Weights of a small masked spectrogram model.
Model: encoder arch vit, encoder width 160.
Training: adamw at rate 0.0023, batches of 64.
Data: trained on chords played on synthesised instruments, 52083 training examples, 9.5 epochs.
Rows from block 5 of the encoder of a small masked spectrogram model, named by matrix and row number. Rows with one number belong to one neuron. Each number is 128 + 32 x the weight over its row's rms, rounded and kept within 0 to 255. All counts start at 0. After the name is the row's rms in percent of the matrix's.
After each neuron's rows are labels from the 100 clips, of 14976, where the neuron reaches its largest size: "responds to" is what is common among them. Only what is clearly more common there than usual is listed. The data: chords played on synthesised instruments.
# gate: MLP gate (encoder.blocks.5.mlp.gate.weight, 416x160), inputs 0-79
# fc1: MLP up (encoder.blocks.5.mlp.fc1.weight, 416x160), inputs 0-79
# fc2: MLP down (encoder.blocks.5.mlp.fc2.weight, 160x416, transposed), outputs 0-79

gate.3 104 [128 128  91 128 128 179 128 128 150  58 128 128 128 128 128 188 128  58 128 128 128 128 212 128 128 128 128 128 212 128  81  44 128  60 128 128 207 198 128 128  47 206 128 128 128 128 128 128 128 128 128 128 128 128 128 128 182 128  95  84 128 128 191 128 128 128 128 128 128 189 128 128 128 128 128  76 128 128 128 128]
fc1.3 110 [128 128 128 128 128 128 128 128 107 193 128 128 128 128  90  57 128 174 128 170 128 128 128 188 128  99 128 128 128 128 128 128  37 220 105 181 128  68  54 128 128 128 128 128 128 128 128 113 128 128 182 128 128 128 128 128 128 128 128 128 128 128 128 159 128 128 200 128 128 128 128 170 128 229 128 185 128 128 128 172]
fc2.3 129 [128 128 128 183 128 128  21 198 128  86 193 128 128 128 183 165 128 120 128 180  31 107 128 174 195 128 128 128 128 128 128  85 128 128 128 128 128 128 128  77 198 128 128  91 128 128 166 128 175 128 128 128 128 128 128 165 128   0 128 103 128 128 128 128 138 128 144 102 128 128 110 151 128 189 182 128 128 128 147 128]
responds to: marimba-like

gate.106 078 [128 128  68 128 159 128 128 128 128 128 231 128 128 128 128 128 128  64 128 128 216 128 211 128 128 128 128  70 128 128 128 128 128 128 190 128 233  31 128 128 128 128 128 128  91 128 128 128 128  82 128 128  64 128 128 128 128 128 232 128 128 189 128 128 128 128 128 128 128 128 128 128  64 240 128 128 128  79 128 128]
fc1.106 092 [128 128 150 128 128 128 128 128 128 128  69 128 128 128 128 128 128 128 128 128 128  88 128 128 128 100 128 175 128 150 184 128 221 208  59 128 128 128  48 128 128 128 128 128 164 128 193 198 128 128 128 128 128 128 189 176 128 146  52 128 128 128 128 234 128 128 128 151  68 128 175 128 128 128 128 128 162 128  13 128]
fc2.106 090 [128 128 128 128 128 128 128  49 128 128 128 128  96 128 128 128 128 128 128 128 128 128 160 128 128 112 128 128 198 128 128 179 128  18  86 128 128 183 128 128 128 128 128 128 150 128 128 128 128 195 128 128  98  47 161 128 159   0 140 128 128  66 128 128  65 120 128 128 128 128 128 128 101 143 128 128 128 128 128 128]
responds to: arpeggio; the note A; square lead

gate.29 081 [128 128 128 128  40 128 128 128 128 128  84  94 128 128 128 128 128 128 221 128 128  56 128 128 128 128  78 206 191 128 128 128 128 128 128 128 128 128 128 128 128 128 128 128 178 128 128 128 150 190 128  74  70 128 128 128 128 128 128 255 128  64 208 174  63 128 128 128 128 206 128 128 128 128 128 128 128 128  47 128]
fc1.29 109 [195 128 128 204 128  62 128 128 111 128 128 128 128 173 112 128 128 128 222 185 128 128 128 128 128 128 128 128 202 128 184 128 128 128 128  70 107 128 128 128 128  67 128 128 128 128 128 128 128 210  68  92 128 128 179 128 128 128 128 184 106  82 128 128 128 128 128 128 128 188 128 128 167 128 128 128 200 128 128 128]
fc2.29 119 [128 128 128  90 128 128 128 128 128  54 128 128 128 128 128  65 128 128 128 137 128 128 128  81 128 128 128 128 159  77 213 174 191 120  85 128  90 194 128 221 128 128  82 162  82 128 128 128 172 151  54 128 128 128 106 116 128 185 128 128 166 128 128 128 144 164  80 132 128 128 168 109  95 128 128 128 128 128  75 192]
responds to: the note F#; playing: arpeggio down; organ-like

gate.334 089 [128 128 128 128 128 128 128 128 128  85 128 128 208  76 128 128 128 128 181 128 128  68  88 128 128 128 128 128 215 128 128 128 128 128 187 128 128 180 128 128 128 206 128 128 128 128 128 128 159 195  48 128  66 128 128 128 128  97 128 128  75  78 128  75 128 182 128 128  49 206 128  71 128 128 128 216 128 128  66 128]
fc1.334 093 [110 128 128 128  88  62 128 128 128 128 128 128  52 128 128 128 128 128 128 128 128 206 128 128  68 128 128 128 128 128 128  92 128  38 128 128  70  21 128 128 128 128 128 204 128 128 128 128 128 128 228 128 128 128 128 128 128 161 171 128  60 128  80 128 128 128 128 128 210 128 128 162 128 128 128 128 128 128 128  87]
fc2.334 085 [117 128 128 128 128 128 128 128 147 128 128 128 128 128 128 128 128 100 255 237 132 128 128 128 128 128 128 128 128 162 128 148 128 128 128 128 128 128 128 128 128 128 193 128 128 128 128 128 128 139 128 128 128 128 128 128 175  72 128 128 128 128 128 128 113 128 128 128 128 128 128 137 128 128  75 128 128 167 128 128]
responds to: white noise

gate.66 094 [128 128 128 128 128 128 178  92 223 128 128 128 128 128  87 128 128 182 128 182 128 189 160 128 128 187 128  75 183  67 128 128 128 128 128 128  88 193 128 128 128  77 128 128 170 201  97 128  36 128 128 128 180 128 128  29  88  73 128 128 128 128  85 128 167 128  75 128 128  95 128 128 128 128 128 128  56 128 128 128]
fc1.66 117 [128 171 128 128 128 128 128 128 128 128 128 128 111 128 168 128 128  32 128 128 128 128 110 176  34  64 128 128  70 128 128 128 128 128 205 156 128  92  96 128 100 190 128 177 192 128 128 128 171 128 128 172 128 128 128 184 128 147 182  63  80 128 128 128 101 128  75 155 218 128 168 128 128 128 128 128 168 128 109 128]
fc2.66 115 [128  97 128 153 128 128 128 128 128 128  87 128 128 128 128 128 128 128  71 164 206 128 128 201 128 128 128 226  89 128 128  54 201 128 128 128 128 103 128 128 128 128 128 161 158  84 158 128 128  86 128  76 128  80 128 128 128 128 128 128 128 128 128  71 128 166 128 128 128 128  83 128 128  81 128 184 128 128  83 128]
responds to: organ-like; root: A

gate.161 081 [128 128 128 128 128 128 128 128 128 128 128 128 128 128 128  53 128 128 128 166 128 128  57 128 128 199 128 128  36  98 128 128 239 128 128 128 128  93 128 128 128 128 128 128  60 105 128 128 171  85 172 128 172 178  80 128  86 128 177 158 128 128 128  95 255 170 128 128 128 128 128  98  71 128 128 128 128 128 128 128]
fc1.161 111 [128 128 128 179 128 148 128 128 158 150 128 151 128 128 128 128 173 128 128 128 128 102  91 128  79  85 222 128  87 177 128 128 128 128 128 128 128  92 174 128 151 128 169 128 128 180 128 128 128 128 204 155 128 168 128 128 128  86 128 128 128 128 128 128 128 128 190 128 128 128 128 128 128 128 117 128  42 128 128 101]
fc2.161 123 [128 128 128  87 128 128 131 151 128 128 128 154 128 128 128  88 106 128 128 128 191  59 117 128 128 140 128 149 150  83 128 162 150 128 128 128 128 128 128 128  96 128  81 128 128 128 128 128 185  94 128 128 128 128 128  93 128 255 214 128 128 128 128 128 160 199  98 163 128 128  81 101 103 117 128 137 128 128  56 128]
responds to: mains hum

gate.366 097 [164 128 128 128  90 128 172 128 212 128 128 128 128 128 128 128 128 128 128 128 128 128  60 128 128 128 214 158 128 128 128  53 128  59 128 128 128 177 151 128 128 128 220 128 128 158 128 128 128 128 128 178 128 128 128 128  73  84  83 176 170  78 128 128 128  44 128 128 128 128 128  65 128 128  92 128  34 128 128 128]
fc1.366 114 [ 84 128 128 165 128 128 104 128 128 128  85 128 128 106 128 128 165  85 128 128 128 155 128 166 171 128 128 128  78 128 128 128 128 128 128  80 128  82 104 128 180 194 128 128 128  18 202 128 128 128 128  82 128 128 128 128 128 180 128 107 128 128 128 128 128 214 128 184 128 167  57 128  75 149  84 181 128 195 128 218]
fc2.366 126 [117 128  91 128 128 128 128 177 128 128  53 128 128 128 144  80 128 128  99 128 221 128 128 168 128 128 192 128 128  80 128 128 128 173 141 128 128  55 106  96 128  92 111  98 135  71 128 140 150 100 128 128 128 128 128 128 128 123 128 128 151 166 128 128 156 128  69 128 128 128  79  17 128 100 139 149 107 128 128 128]
responds to: organ-like

gate.144 102 [128 128  94 128 128 128 128 128 128  97 128 128 128  83 182 128 183 128 128 128 128 128 128  62 128 128 223 128 183 128 128  74 128 200 128 174  46  93  95 128  38 128 128 128 195  97  92 128  92 159 128 173 128 128 128 128 128  28 128 128  93 214 128  79 128 156  69 170 168 207 128  60  93 128 128 128 128 128 128 128]
fc1.144 072 [128 128 199 128 128 128 128 158 186 128 128  95 128 162 128 128 128 128 128 128 128 128 128 128 128 128 128 128 128 128 128  61  62 128 128  74 128 128 170  75 128 128 128 128 128 128 128 128 128 128 128 128 128 128 167 128 128 128 128 128 128 128 128 128  70  87 128 128 128 176 128 128 128 128 128 128  81 128 128 128]
fc2.144 080 [128 128 128 128 162 143 141  98 128 128 128 128 149 153 128 128 128 128 128 128 128 128 128 128 128 128 128 112 128 128 150 144 128 128 101 128 128 128 154 126 128 128 128 128 128 128 128 128 128  98 128 128 128 128 128 128 128 255  80 128 128 117 128 128 128 128 128 128 128 128 128 128 128 128 156  90 128 128 128 128]
responds to: white noise; marimba-like

gate.371 106 [128 128 128 128 128 128 128 155 190 128 128 128 128  56 128 128 200 169 128 128 128 128 128 128 128 174 189 128 177 128 128  27 164 128 196 177  95 128 128 128 128 128 106 128 149 128 128 181 128 212 128 128 128 146 128 128 128  35  85 128 128 167 128  88 128 128 128 207 128 176 128 128 128 176 128 128  96 128 128 128]
fc1.371 059 [128 128 128 128 128  39 128 232 128 128 128 128 128 128 128 128 128 128  71 128 128 205 128 128 128 128 128 128 128 128 128 128 128 128 128 128 169 128 128 197 128 195 128 128 128 128 128 128 128 102 128 128  68 128 128  61 128 128 128 128 128 128 128 128 128  56 157 128 202 128 250 128 128 128 128 128 128 128 128 160]
fc2.371 056 [128 163 128 165 128 128 128 128  84  56 128 128 128 128 128 128 128 128 128 128 128 128 128 128 128 128  70 128 128 128 237 200 193 128  86 128 128 128 128 128 128 128 128 128 108 128 128 128 128 128 128 128 128 125 128 128 128 255 128 128 128 128 128 128 128  89 128 128 128 109 128 128 128 128 128 128 128 128 128 128]
responds to: organ-like; square lead

gate.294 093 [ 77 128  26 128  88 162 128 128 128 166 163 128 128 128 128 128 128 128 172 128 128 201 157 212 128 128 128 128  72 128  80 128 128 173 128 192 128 128  60 128 128 185 128 128 128 128 128 128 128 128 128 128  68 180 128  27 128 128 188 128 128 128 128  90 162 128 128 128 223 128 128 128 128 128 128 164 128  96 162 128]
fc1.294 105 [128 128  80  47  43 128 128 164 128 128 170 214 128 128 128 128 128 169 128 128 147 128 128 128 156 181 128 128  62 128  74 128 128 175 128 193 128 128 128 128 128 128 102 219 128 128  73  98 167 128 128 128 128 128  85 128 128 128 175 128 128 128  46  63 128 178 128  99 162 128 128 128 128 128 128 188 128  93 210 188]
fc2.294 120 [167 128 128 128 128 154 128 128 128 128 142  96 128 118  86 128 128  79 227 128 171  86 180  94 128 128 166 128 128 128 128 128 128 128 128 128 128 128 128 143 144 190 128 128 161 128 112 128 150 128 128 128  87 128  74  81 128 128 128 128 116 230 128 172 128 128  41 141 128 128 181 128 128 128 128 155 128 128  40 128]
responds to: rumble; mains hum

gate.111 097 [128 128  83 128  58 128 128 179 128  95 128 128 128 128 128 128 128  94 128 128 128 128 128  96 128 128 128 128 162 128 128  23 163 181 162 128 128  85 128 128  87  92 128 128 156 128 128 165 128 128 128 161 128 128 105 128 128   0 128 128 128 128 128 128 128 128 159 211 128 222 128 128  78 128 128 128 128  92 160 128]
fc1.111 065 [128 184 128 150 128 128 128  65 201 102  82  59 128 128 128 128 128 128 128 128  52 128  81 128 128 128  82 128 128 128 180  43 128 128  78 128 128 128 128 128 128 128 128 128 128  83  44 178 128 128 128 186 128 128  76 128 128  43 128 128 128 105 128  80 128 128 128 128 128  82 128 128 128 128 128 128 128 128 128 128]
fc2.111 025 [128 128 128 128 128 128 128 128  45 238 128 128 170 128 128 128 128 128 128 128  59 128 128 128 128 128 128 128 128 128 128 128 128 128 128 128 128 128 128 128 128 205 128 128 190 128 128 128 128 128 128 128 128 128 128 128 122 255 128 128 128 128 128  20 128 128 128 128 128 128 128 128 128 128 128 128 128  38 128 128]
responds to: white noise

gate.159 104 [128 199 128 101  85 128 212 203 128 128 128 128 128 128  96 128 173 157 128 128 173 128  73 128 128 128 128 128 128 128 128  50  65 197 128 128 128 128 180 128 128 190 128 128 128 233 168 182  44 128 128 128  71 177 128 128 128 128 128 128 128 128 128 128  72 128 128 128 165 158 128 128  94 128 128 128 128  80 128 128]
fc1.159 109 [128 165 128 128 128  96 128 128 128 128  54 128 128 128 128 128 128 128  18 128  93 189 128 128 128  57 128 128 128 128 128  69 128 128  69 128  99 128 128 128 128 128 128 128 221 128 201 128 128 128 208 128 192 226 128 236 128 128 128 170 128  72 128 172  94  92 128 111 128 128 128 128 128 128 128 128 128 128 128  46]
fc2.159 114 [128 121  57  80 128 128 128 187 100 128 128 167 244 128 175  91 128 128 128 128 127 128 128 128 128 128 128 184 128 128 128 144 166 128 128 128 128 128 128 128 128 160 128 128 128 128 128 128 128  42  97 128  81 136 128 128 206 196 128 128 128 128 128 128 128 128  72 128 128  94 128  35 128  37 155 128 128 151 128 196]
responds to: the note F#; clarinet-like; square lead

gate.79 091 [128 128 128 128 128 128 128 128 128 128 128 128 128 128 211 128  74 128 128 128 128 128 128  72 128  87 128 100 128 128  85 128 128 165 128 128 128 128 128 128  47 128 128 128 214 128  70 128 128 168  77 189 128 128 128 128 128 128 128 128 128 161 128 128 128 128 128 128 128 128 128 128 128 197 128  60 128 128 128 128]
fc1.79 105 [128 193 107 128 128 128 128 128 109 128 110 128  56 128 128 128 128 128 219 197 128 128 128 128 128 128  47 153 128 128 145 128 128 128 128 128 128 128 128 128 128 128 115 128 191 128 128 128 128 154  24 128 128 128 128 172 178 128  55 145 128 128 128 128 155 128 128 142 128 128 128 128 128 178 182  50 128 128 104 128]
fc2.79 115 [ 45 128  71  91 128 128 128 128  70 128  78  93 178 128 128 128 128 128 128 186  67 128 128 164 211 151  86 128 128 128 128 130 128 128 128 128 128 128 150 128 170 128 128 198 128 128 128  97 128 204 128 128 128  81 134 128 128 128 128 128 128 112 128 195 166 128 128 128  93 128 128  86 128 128 186 144 221 170 128 158]
responds to: white noise; muffled (low-pass); clipping

gate.184 095 [180  72 128 128 128  56  54 128 128  80 128 189 128  81 128 128 233 128 128 128 128 128 128  55 128 128 128  47 225 128 128  80 128  81 128  77  75 128 159 128 128 128 128 175 128 128  87 128 128 167 128 128 128 128 128 158 128  82 128 128 128 128 128 128 128 128 128 128 128 128 128 128 128 128 128 128  80 128 128 128]
fc1.184 087 [128 128 128 171 184 128 128 147 128 128 128  96 128 128 170 128 128 128 128 128 128 128 128 198 128 156 104 128 128 128  98 128 128 128 204 128 128 128 128 128 128 128 128 128 128 128 128 128 128 151 128 128 128 128 128  86 128 128 128 128 128 128 128 188 128  57 128 128 128 128 182 128 128 128 128 128 192 128  63 128]
fc2.184 095 [128 128 128 128 128 128  95 128 128 128  59 128  47 128 128 128 209 128 128 128 210 128  89 128 196 213 128 128 128 128 128 128 128 128 128 128 128  44 128 128 128 128  62 180 128 128 128 128 128 128 128  99 128  50 128 128 128 187 128 128 128 128 128 128 128 128 128 215 128 128 128 128 128 100 177 182 128 128  88 128]
responds to: organ-like; vibraphone-like

gate.51 099 [ 78 128 128  30  76 128 128 204 128 128  54 101  78 128 191 128  80 165 128 128 167 128 128  90 128 128 128 128 128 180 128 128 128 128 179 216 128 128 128 128 128 128 128 128 128 128  85 128 128 128 128 128 158 128   0 128 128 128 128 128 128 220 128 178 128 166 128 210 128 128 181 128  67 200 128 128 128 128 128 128]
fc1.51 103 [ 94 175 128 128 128  78 128 128 128 128  16 128 128  98 128 128 128  62  36 169 128 128 128 128 128 128 128 128 128  58  50 128  79 128 128 160 128 170 187 155 128 128 128 128 153 100 166 128 128 128 128 193 128 128  38 128 128 128 128 128 189 128 177 128 128 128 128 157 255  68 128  72  58 128 128 128 128 128 181 128]
fc2.51 098 [128 128 128 128 128 128 159 128 128 114  77 128 128 128 128 128 128 128  58 128 128 128 128 128 128 128 128 128 189  81 128 128 128 128 128  36 128 128 142 128 128 128 128 128 128 128 128 128   0 160 128 128 128 128 128 128 128 214  66 128 128 128 128 128 128 128 128 128  64 128 128  76 128 128 185 123 128 134 188 128]
responds to: arpeggio; the note A; playing: arpeggio down; root: A

gate.148 104 [128 128  93  40  77 103 128 128 160 128 128 128 128  70 169 128 211 128 128 128 128 128 128 128  91 178 150 128 187 128 128  34 162 180 177 188 128  98  83 101 128 128 128 128 128 128  87 158 128 188  90 128 128 128 128 128 128  27  71 128 128 128 128 167  99 162 128 128 128 214 158 128  88 187 128 128 170  85 128  90]
fc1.148 049 [ 36 128 128 171 128 128 128 128 202 128 128  59 128 230 128 128 197  44 128 128 128  60 212 128 128 205 128 128 128 128 128 128 128  89 128 128 128 225 128 128   0 128  77 128 128 128 128 128 128  73 128 128 128 128 128 128 128 128  71 128  65 128 128 128 128 128 128 128 128 128 128 128 128 128 128 128 128 128 128 128]
fc2.148 023 [128 128 128 128 128 128 128 128 128 237  60 128 128 128 128 128 128 128 128 128 128 128 128 128 128 128 128 128 128 128 128 128 128 128 128 128 128 128 128 128 128 128 128 128 128 128 128 128 128 128 128 128 128 128 128 128 128 128 128 128 128 128 128 128 128 128 128 128 128 128 128 128   0 128 128 128 128 128 128 128]
responds to: rumble; thin (high-pass); horn-like

gate.16 093 [181 128 128 128 128 182  76 185 128  77 128  74 128  68 200 128 128 128 128 128  89  61 128  70 128 128 128 128 128 128 128 128 128 168 184 128 128  14 128 128  74 128  85 128 128 128  31  88 101 128 128 128 128 128 128 128 128 128 128 128 128 172 192 128 128 201 128 174 128 128 128 128 128 128 128 128 183 128 128 128]
fc1.16 086 [128 174 128  87  70 128 128 128 188 128 177 128 128  96 128 128 128 128 128 128 231 128  60  55 128 128 128 186 128 213 204 128 128 128 128 128 128 128 234 223 128 128 128 128  28 128 128 128 128 128 128 128 128 196 128 128 128 128 128 128 128 128 128 128 128 184 128  82 128 128 128 128 128 128 128 128 128  69 128 186]
fc2.16 089 [128 128 182 196 128 128 128  46 128 128 200 128 128 128 128 128 128  82 128  85 183 128 128 106 128 128 128 104  47 158 125 117 128 128 128 128 128 173 220 128 150 207 128 128 128 128  83 128 128  80 197  88 128 128 128 194 128 255 128 128 128 143 128 128 128 128 128 133 128  91 128 128 128 128 178 115 128 128 128 128]
responds to: white noise; thin (high-pass)

gate.188 122 [128 128 128  69  43 128 128  90 205 128 170 128 128 128 128 128 219 128 168 128 128 128 128 128 128 128 148 128 128 128 128  97 187 128 128 176  63 161  89 128 102 128 128 128 128 177 128 170 128 204 128 128 128 172 128 128 128  39 128 128 103 128 128 128 128 128 128 192 128 204 128 128 103 146 128 108 128 128 156  94]
fc1.188 083 [ 66  94 128  75 128 128 128  99 128 128 128 128 128 128 195 250 128 198 128 128 128 128  68 128 128 159 128 128  82 196  72  68 128  91  95 128 128 128 128 128 179 177 128 172 128 128 147 170 128 128 128 128 128 128 179 128 128 180 183 128 128 128 128 128 128 128 128 153 128 128 128 128 128  51 216 128 202 128 128 128]
fc2.188 057 [128 128 128 128 128 128 128 128 128 128 206 128  81 128 128 128 128 128 128 128 128 128 128  57 215 128 150 128 112 128 128  48 128 128 128 128 128 128 128 128 128 128 128 128 128 128 128 128 128 128 128 128 128 128 128 128 128  72  56 128 175 128 128 128 128 128 128 128 128 212 128 128  54 128 128 128 128  83 128 128]
responds to: organ-like

gate.196 095 [128 128 128 128 128  62 128 175 128 128 128 128 128 128 184 128 152  70 128 128 128 128 128 128 128 128 128 128 128 128 128 128 128 234 128 128 128  26 128 128 128 128 128  90 179  88  57 128  98 128 195 128  78 156 154 128 128 128 165 128 128 190 128 128 128 163 128 128 166 128 128  83 128 128 128 128 189 128 128 197]
fc1.196 094 [128 156 128 204 128 128 128 128 128 128 128  32 128 170 128 128 128 128 128 128 191 128 236 128 128 128 128 128 128 128  96 159 128 128 128 128 128 128  57 128  51 128 128 128 128 167 128  99 128 168 128  48  68 183 128  65 128 128 128 128 179  68 128 128  58  70 128 128 128 128 128 128 181 128 128 162 179  64 128 149]
fc2.196 100 [128 128  37 128 128 177 128 128 128 128 128 128 128 128 128 241 128 128 128 128 128 128 128 128 128 128 198 157 128 128 136 114 128 128 128 128 128 128 112  58 128 128 128 128 128 128 128 141 128 173  29 190 175 128 128 128 128 142 128 105 128 128 128 180 108 128 128 128 128 128 128 128 128 128 128   0  48 128 128  77]
responds to: white noise; thin (high-pass); rumble

gate.167 085 [128 128 128 128 128 128 128 128 128 128  67 170 128 128 128 128 128 128 128 159  95 128 128 128 128 128 128 128 128 128  28 128 128 128 128 128 128 128 128 128 177 128 128 128 128 128 128 158 128 128  67 128 128 128 128  81 128 128 128  68 128 128 128 128  18 128  63  58 184 128 128 128 128 128  68 128 128 128 128 128]
fc1.167 089 [160 128 128 128 128 128 159 188 203 128  46 128  56 128  64 225 128 229  69 128 173 128  48 128 128 128 128 128 128 128 167 128 128 128 128 128 204 151 128 128 128 128 128 128 128  44 232 128 153 128 128 128 128 140 128 128 128 128  82 128 171 128 128 128 128 128  81 128 189 128 128  20 128 128 128 128 128 128 128 128]
fc2.167 087 [128 176 128 128 205 128 128 216 128 210  97 128 128 128 128 128 128 128 128 128   0 128 128 128 128 128 128 128 128 128  80 128 128  94 128 128 128   0 128 128 128  25 128 128  92 128 128 140 128 128 128 155 138 128 128 156 255 128 128 128  79 128 154 128  98 128 128 128 128 185 188 128 128 128 128 124 128 128 196 128]
responds to: square lead; root: D; instrument: vibraphone-like

gate.360 108 [ 77  90  87  91 104 128 128 128 128 128 145 128 128  61 195 128 217 128 128 128 128 161 128 128 128 128 168 104 180 128 128  76 128 195 188 128  80 128  96  88  77 128 128 128 178 128 128 175 128 193 128 128 128 128 128  96 128  38 128 128 128 178 128 128 128 161 128 199 128 205 155 128  93 160  97 128 128 128 128 128]
fc1.360 064 [128 128 186 128  29 128 128 128 128 128 128  74  60 128 128 128 128 248 128 128 128 231 128  85 128 128 128 128 128 128 128 128 128 128 185 128  77 128 128 128 128 128 128 128 128 128 128 128 128 128 128 128 128  66 128 128 128 128 128 128 128 128 128  98 128 128 128 128 200 128 128 174 128 128 128  70 128  54 128 128]
fc2.360 063 [128 128 128 128 162 128 128 128 117 128 128 128 128 128 128 128 128 128 128 128 128 128 128 128 128 128 128 128  86 128 128 128 128 128 128 119 147 191 146 128 128 128 128 128 128 128 128 128 128 128 128 128 128 128 128 128 128 255 128 128 128 128 128 128 128 126 129 128 128  86 128 128 128 128 128 131  81 128 128 128]
responds to: mains hum; thin (high-pass)

gate.298 107 [128 128 128  42 128  56 128 128  88 128 128 128 128 128 128 128 184 128 128 193 128 169 128 128 224 195  61 128 128 128 128 128  75 128 128 128  98  93  53 128 175 128  61 128 128 128 128 128 128 203 128  68  95 128 102 128 128  86 128 128  87 128 108 128 128 128 128 128 128 128 128 100  74 128 128 128 190 128 128 177]
fc1.298 142 [128 128 128 128 128 128 128 128 128 161  77 128 128 128 128  88 192  57 105 128  93 128  87 128 128 128 128 128 128 211 144 128 128 128 128 128 128 128 195  79 128 128 128 177 128 128 156 248  85 128 174 172 174 163 181 128 128 106 128 128 242 128 128 128 128 128 128  56 128 128 128 108 128 128 128 128 128 174 193  74]
fc2.298 130 [128 128  76 128 100  98  76 128 143 128 128 164 128 128 128 128 128 148  48 128 128 128 154 128 167  96  82 128 163 128 128 116 128 128 128  78 128 128  62  82 128  92  96 128 205 128 128 128 146 128  76 128  65 128 154 117 183  62 155 128  74 165 128 128 128 159 187 128 128 147  89 128  93 128 178 182 128 128 128 128]
responds to: white noise; block

gate.308 079 [128 128  85 128 128 174 128 128 128 128 128 128 128 128  50 128 128 233 128 128 128 128 128  51 128  92 128 128 128 128  62 128  83 128 128 128 128 128 128 128 175 205 128 128 128 128 128 128 128 128 128 128 128 128 128 128 128 128 128 128 128 128 128 128 128 128 128 128 128 128 128 128 171 128 128 193 128 128 128 128]
fc1.308 092 [128 128 165  69 128 247 128 128 128 128 128 128 128 128 128 128 128 128 128 128 128 192 128 128 128 128 128 128 128 128 128 128 128 128  80 128 128 205 128 128 128 128 128 128 128  84 128 128 128 128 128 128 128 128 128 145 173 128 128 128 128 128 128 213  79 128 128 108 128 128 128 128 128 128 128 128 128 128 128  44]
fc2.308 095 [128 223 128 128 128 128 128 128 192 128 128 128 128 128 128 108 128 128 146 128 128 128 128  77  80 128 128 106 128 128 128 186 128  95 128 128  98 128 128 128 128 128 128 101 128 177 128 101   0 168 128 128 128 128 128 128 128 128  58 126 128 141 128 128 160 128 128  85 128 128 128 218 128 128 128 128 128 128 255 128]
responds to: organ-like

gate.86 087 [128 128 128  48   6  73  70 128 128 128 128 188 128 128 128 128 188  91 189 128 163 128 128  82 128 174  33 128 128 128 128 128 128 128 128 128  74 128 128 244 128 128  86 128 128 128  45 128  45 200 128  39 128 182  80  59  53 128 201 128 128 128  78 128 128 128 128 128 128 128 128 198 128 128 128 128 128 128 128  77]
fc1.86 104 [128 128 128 128 128 128  60 128 128  86 128 194  94 128 128 128 128 128 128 128 128 128 128 128 128 128 171 128 154 170 128 128 128  64 128  94 128 152 178 164 128 128 128 170 128 168 128 128  92 128 128 128  83 128 128 128 128  94 205 186 128 128 128 128  98  93 128 174 128 128 128 128  93 128 179 128 128 192 128 128]
fc2.86 100 [ 62 128 128 128 128 128  42 181 169  73 128 128 128 128 128 128 128 128 128 128 128 128 128 128 128 128 128  83 128 173 128 128 113 105 128 104 201 100 245 128 128 128 128 128  57 128  88  85  62 128 151 146 128 128 128 128 128 128 128 128 188 128 128 152 128 128 128 128 128 128 106 128  67 145 128 128 128 126 250 128]
responds to: marimba-like

gate.315 103 [128 128 128  85 128 128 128 128 128 128 128 128 128  55 163  96 208 128 128 128 128 154 128 128 128 180 128 128 171 128 167  75 170 215 185 181  68 128  95 128 128 128 128 128 128 128 128 197 128 201 128 128 128 128  79 128 128  37 128  82  94 187 128 128 128 128 128 191 128 128 128 128 106 173 128 128 128 128 128 128]
fc1.315 070 [128 128 128  74 128 166 128  63 128 128 128 102 128 128 128  53 111 181 128 128 170 128  26 171 128 202 211 177 128 128 128 128 128 128 128 190 128 128 128 128 128 128 128 128 128 128 128 128 184 128 128 128 128  81 128 128  75 174 128  74 128 128  79 128 128 128 128 128 128  46 128  39 128  70 128 128 128 128 128 128]
fc2.315 064 [128 128 128 128 128 128 128 128 128 128 128 128 128 128 128 128 128 164 128 128 128 128 128 128 128 128 133 173 169 128 128  74 128 174 128 128 128 128 128 128 128 128 128 128 128 128 128 128 128 128 128 128 128 128 128 128 128   0 128 128 128 128 128 128 128 128 128 128 108 167 128 128 128 128 128 128 172 128 128 128]
responds to: mains hum; organ-like

gate.30 070 [128 128 128 128 128 128 128 128 128 128 128 128 128 128  73 128 128 128 214 128 128 128 128 101 128 128 128 128 128  58 128 128 128 128 185 204 128  72  52 128 128 128 128 128 243 128  59 128 128 128 128 128 128 128 128  48 194 176 128 128 128 181 128 128 174 128  52 128 128 128 128 128 218 128 128 128 128 128 128 128]
fc1.30 092 [128  28 128 128 128 128 128 128 128 128 128 128 128 128 128 128 128 128 128 128 128 128 128 128 128 128 128 128 163 128 207  81 128 128 128 128  96 192 157 128 128 128 128 128 128 128 128 128 128 128 128 128 146 128 128  51 128 128 128 128 128 128 128 128 128 128 220 175 128 161 128 128 128 128 128 128  58 128 128 215]
fc2.30 080 [128  49 128 128 128 128 128 128 128 128 128 128 128 128 128 128 128 128 128 128 128  76 128 128 128  78 128 128 193 128 128 128 193 128 128 128  58 190 128 105 128 128 128 128  20 128 128 128 128 128 128 128 128 128 128 128 128 128 128 128 128 128 128 128 128 128 128 128 128 128 128 128 128 128  50 113 128 128 128 128]
responds to: organ-like; instrument: harpsichord-like